Weights of a small multi-label image tagger.
Data: trained on pixel-art sprites of 400 made-up characters on tiled backdrops, 98750 training examples, 49.5 epochs.
Rows from block 3 of a small multi-label image tagger, named by matrix and row number. Rows with one number belong to one neuron. Each number is 500 + 25 x the weight over its row's rms, rounded and kept within 0 to 999. All counts start at 0. Numbers have three digits each. After the name is the row's rms in percent of the matrix's.
After each neuron's rows are labels from the 100 images, of 14848, where the neuron reaches its largest size: "patch colour" is the nearest of a few named colours to the mean colour under the peak. Only what is clearly more common there than usual is listed. The data: pixel-art sprites of 400 made-up characters on tiled backdrops.
# gate: MLP gate (model.blocks.3.mlp.gate.weight, 384x192), inputs 128-191
# fc1: MLP up (model.blocks.3.mlp.fc1.weight, 384x192), inputs 128-191
# fc2: MLP down (model.blocks.3.mlp.fc2.weight, 192x384, transposed), outputs 128-191

gate.196 088:483470493524560532508510488531511533489549460485502509539510550473532532498479475486478472496488501497479489565519525575559547507492474450503513491482462524505491467514491516506487511497478498
fc1.196 081:495469480485537519504506520482542446481502469528477473480519518537505506480500494466490545507502536499525568515456518472526516473485513501484476502540503479527478501488487510439491538534498500
fc2.196 067:508479522500532490485516472477509512501498491555511504471503485471599485520511563500485519503489502520484504480473491504521511485509529540533523502512500510466479471511469518489486496505493531
patch colour: pink

gate.288 114:495515458501544485507504510535503528513513499501522514551536511473494510533469464502444495491505496510497497489508495497525493537489449503512518493508489536527505547523480497509528464460485481
fc1.288 114:515528478462495459489534545511484487511485465477505521517496521564480513483456503514496535508515540512515529472490480478521456489462483479490481480523523497502522484514490491485535514533503489
fc2.288 111:507481504484487547513556467486497547483537450474493515482522495489530461498522546516536486531482462528521472497497465496513472485481483537516461534504533509456479514525530448449497502486526488
patch colour: pink; white

gate.119 086:449464500516499540504489508500455493559506508488481568528495511518497518534469539527484509518516495475509523475520512489530477486521514459519522468462516492490495524519508497494479478517527493
fc1.119 098:479481523525450490505500487472470528491545497495518546476507487521507509555497560524534522516494474484474527498538482483505438484504487510502522466494525468488500526542518492514472480528528492
fc2.119 091:519508472505485542480499491522505514472496514475476504491511508512481479485488502529529509491470502524513478484490478544515495511510527466466479510492528543500536538518530460451516514462494470
patch colour: pink

gate.218 113:464456492511510505427510494510466488479512495528509510542508520495549476488502513505464530485495542440490520526495533527530504472535498469539463457520513472505490498514493524479500504530514518
fc1.218 122:497506516474522514521500476485553489516517498535472483491503517502531495479515518477465487480452451511482477500505542464482507483506464508443503496528489474517499462490493540454486478497496506
fc2.218 131:469486469490507515537551497493498530533492458532548474497515469499527501482509488504469529469516514528487460475478497489512526461447524518532523490543478523477461502480480477481491484457489487
patch colour: brown

gate.354 094:468522437491499471514516478479488522498540465527453496515511542491501512465546478516472487460518530469448470526497528536514502522512491490496536514500497534517443489473486488477496551495411531
fc1.354 093:536480521471500503524493465501519496493482527471473492449508514476513500523506515488532499514504468498526537529478460480459506534510489518497458488499487466462485521524493506523513466503535506
fc2.354 103:488491527488474485513484504496491477482514568492532480476480514482517525504505524493536523505499497479490549513539482521480527468514514478514516500516490496532511481492498526525490525546513491
patch colour: purple

gate.311 091:443527457484550513517527538509524477541473520480509504527523478492488508483450458509490460503507498522480502480510542518541520519503527479492552508494473536526482498497482481514479549452490483
fc1.311 063:503545508515489525501481497469490528496528539513525482498495504515498463482531495486495507463490497475484556494486486505537505538507480516462439484509553517487587539518488534507481513463479462
fc2.311 067:493514499487441509525489516490484504539520512499462516433524508511447452534479493492511513518489502519513548480479511503532484540544522509463525454479535503523506493497486521538505501462495455
patch colour: brown

gate.317 103:518483503467528550510524497477519511471528489500553518461550512488494529504493495470495515532461494532502540520457494511538508528501431458459496509523498479500469491482516489479523484528519527
fc1.317 100:506468504487552511510513481494515483466539500509527484505538514485482540500493509481488513529519482496511508541469540504499517535511468492459545519545497473493487484492507507471503518569512571
fc2.317 093:489464493506477498506459457532528518476518458463476530539493515502475482548495540500516460493527500491481501530517475552507494518492477487511481493481495501472526512514509475493500509458513495
patch colour: white

gate.258 094:495515504506517543515541472490538494497499539471512520523512509512555482469496492492501453503497493506465529521514482527533478500549458445514480501467480491425503524535551523506500507490479516
fc1.258 088:482487490496482486471448520448462492511455478535485500520480541517515526501505499492484536500447553477531506489487526513464513482481527530507495482499514480541540429466485498469517495498525464
fc2.258 094:473487500528575528486536478491469528543510478517540503464540498501499526519492508477491499484474533493499499513516456475467507513539494484537547521531503495480459500479488467476535488504497517
patch colour: brown

gate.253 120:529484471480514493433488456523504510459489543540480489485495532475532551520540494483500513456490516473464466530502491525493533506501528499542499463502466508513545483505523486503490554487485519
fc1.253 125:510501502505477493497524523469472486493545447479526485461514522530498493528510478520527493539525493494524530504458513503512487492529475475462505510500525480475486461452487510521489507504535545
fc2.253 122:537503508527525474508502515506528483463502490462508493510481470527473540504497472505527506525505489471497497532521484475518455479522467438489514508481492470487499504480515530506520492557494557
patch colour: blue

gate.85 083:511500507501500472531492504450501481471470485473477469463484499481482524525501441493452492526517536458519523495497497483477474465478459491490489461480548487508524477503498478490503463555530537
fc1.85 079:506505544467468484487500493547486478528472502477543563529488530513531464465497547549484514459460486504507483501492495480455460500498524511509467494545484487467471509558474512494521488509459463
fc2.85 077:487509493550554445514522501505502550486516465468541445497524532493474516514499474508504501503490467486505469561544469515482518488516464484504493495507495514490456474473486442524476521510493493
patch colour: black

gate.82 102:511533481505510531530511513492492518488511532500512549517473550500525512485484518525492490515489471526473496527513504518544485518459449478478502518487495494470494505517486540492528518495519481
fc1.82 111:449460493524515545475516466532527563489478472468483442535530457491486503489518488486507459512517487500541445535534510512509516507490495483547488502503492528486479495508538475489515505539494524
fc2.82 103:531501536552522446515489503512488518495453472482508488529521504512500542479498477481510537524498496439521492514549512491464459491527451490490509503450527478504459484540500531502521498545508527
patch colour: black

gate.290 086:489519484488515581509492503510496498551487513522511485515484483483501493452446499490476487465526522530491534537532528475500533506510495466515534502510453497535492501514547490474528510479507491
fc1.290 074:562496495457506484445507485503494510433492494510462494493511543465493475485562495512516489506471495500469479527506518537506496453482523492456470463488468466504498448522533490498484533526519508
fc2.290 066:491512496504548500473498486541522505564491507515496480464494441503566474509485490483522485476498520532495545474481471475489541538518498517511504531502451489538518525531462508499523498499502488
patch colour: grey

gate.135 097:492517498503542499506480510503493552482507517494514469553504526542511483499487513470505509461497500464478501549513514477548534533525472479504520508527490527509503486520507513467507513491458489
fc1.135 088:456451506527506562481520478500511543534509486485524512536532475472537504490474486516516484481514499507520450508526516506526541532510454445500505535501487499495512466505487498480493469489496476
fc2.135 088:491510486478504470532527516484532505500469485486491498505543468490524519511490484507480519499498520502510508523491499454471461536509479491520482482511522512518429508551509541475526446517473507
patch colour: grey

gate.180 113:497501538514506494496551505459514502538521523514528516506477511486515510526502488508487460479534491485508491512488530457475541490468482503467499524520470490484496465473480529551497500520543528
fc1.180 123:501513505504527504507552483491511505537512494539496517488470546504498523499496461507460520426520504455495495488490545476514554506469479492473501507496469472466511465486451506529468512520484521
fc2.180 119:528524508469453489484478511513499480475481512531483499446454480495448501488467524500509485500483483554439522496469457502503493488464502460488514504521480517544500527481520514493514471507507470
patch colour: black

gate.330 084:491470503448549496513532499489578527478504492486493464493543475486528513487535504491497482532512468523496460517482500514484491490497492504484518503511526517466443500464535504499516515467471508
fc1.330 088:482465449510497577484517528499518480517521510537500485509477558502482522504478446515469499481490531494521529508498555522518518473473489481526505482498487495520511485456497494490512510488546495
fc2.330 084:491485527512513506487490496519484507505473511478545468502491518499465482488495481475495484513494512459535526476449497498472494459520509491542454464494505490460487452497495509537539513503527531
patch colour: black

gate.319 095:508492468494516496532483486556478495500458509485515508478498457485476506508507480491503540512485496523495482512483479506530454546530491441543491516493513517458492517538482496487512500481440500
fc1.319 098:536503554525475527505466494496494490450491500484501451509501536493493502489547497488571488522482497446548473497511515492480551493516498553476458511518479506505484496492489494507515516544523513
fc2.319 095:519501435487520514482501497503471509516526502496523526489494544497432485522456483503480477490528546524474497471465459472515504503492481498482494496508498538524515548435475458526550468448531504
patch colour: green

gate.118 112:508523495477548500516468548483533499507501537465475529495544499522467483509469513489484508511540504514514548476483490487497485525513510500478490522497555493474516546539547483473543489500463486
fc1.118 114:515516473499511510490508525484470523511478525492480470494498510499492516510454488513439471489549504524518518508478487459525494519479469476537480493516505522521480492466483495551520507499501481
fc2.118 108:478510509531544538553545454502518534503521466472469485534522526500507478497518532490484509497493499477474494495500513502516492544506497482471500484505520515491420509537488486481522540488495490
patch colour: brown

gate.94 114:447485484516488448496510512522551532480531512488505506533517532482513476486519466486489468499485485535475486506562498558516522496490525538520472474481494514482487534552510491510471495442439484
fc1.94 115:504511546496475475481486569522454467507483489462505499506517490509514531497451483500503538503500511455509490484499511465498456462492507518531505449492472476519495478493478546499552490541529488
fc2.94 118:532502494462540514487533489518503479510491518533532490492504513534536512491501541533519503484504506551455508520474456521511517480496507452486525526537476503469466535488486488452487510496490476
patch colour: red; purple

gate.352 113:481494499522520509494473493494504488479449496453468510452468473508550467483518494470493519536448501526541504443492460499515460526539541530511526498482528465480508504529535542487520525494492484
fc1.352 134:471491514488515479482466525502523524480484502465491515507510474547535482511532528480506504535466503503545482486475476484516438518528516507527518476504541460473513523514542545487561492483502513
fc2.352 138:494473478533492516540495492502495477510492467515510517526496451451519531490500507469499541481471486530463478511504478510503478462442495463514501498522469557507504510514510490448506458503494501
patch colour: pink

gate.278 105:477529495503536485521539484459534502500502534521554477492546500473496527490508490511451466497532507528491541512474496529494523540555462443491508524494513480478481519484496485482468520520485542
fc1.278 099:521473501503484476494491524533479482507516458465412531526498538524518478509491475508534517512488485469506488504517520451490474438446543555488487479514491492482504503506487516517516483519500471
fc2.278 096:505494493542538502509510483489475482505490502490536489523477479519526512510510502516511549506498491451558482517478525481476469474487515510504486501478522463461499508512490468494452516543519517
patch colour: purple

gate.318 090:489510509473530526525538510470515503536463468473519488566523495536504531518457510465515479523523492498502526514521510486512519493472423461512517563489519480467497481461479495473497460522496497
fc1.318 079:505509505502503490514488537504509519484469512532451512461462505455528486457515486527478531482459500516470519490445470496495536468486516515437508468546502518538458526502506496493528490458497484
fc2.318 078:493489504529554462519564490528529491489494476479506483516547505510464472527491489509533483514509472485511488498541494479440495467491469475504517531521522499496482482493514427499490532539487523
patch colour: grey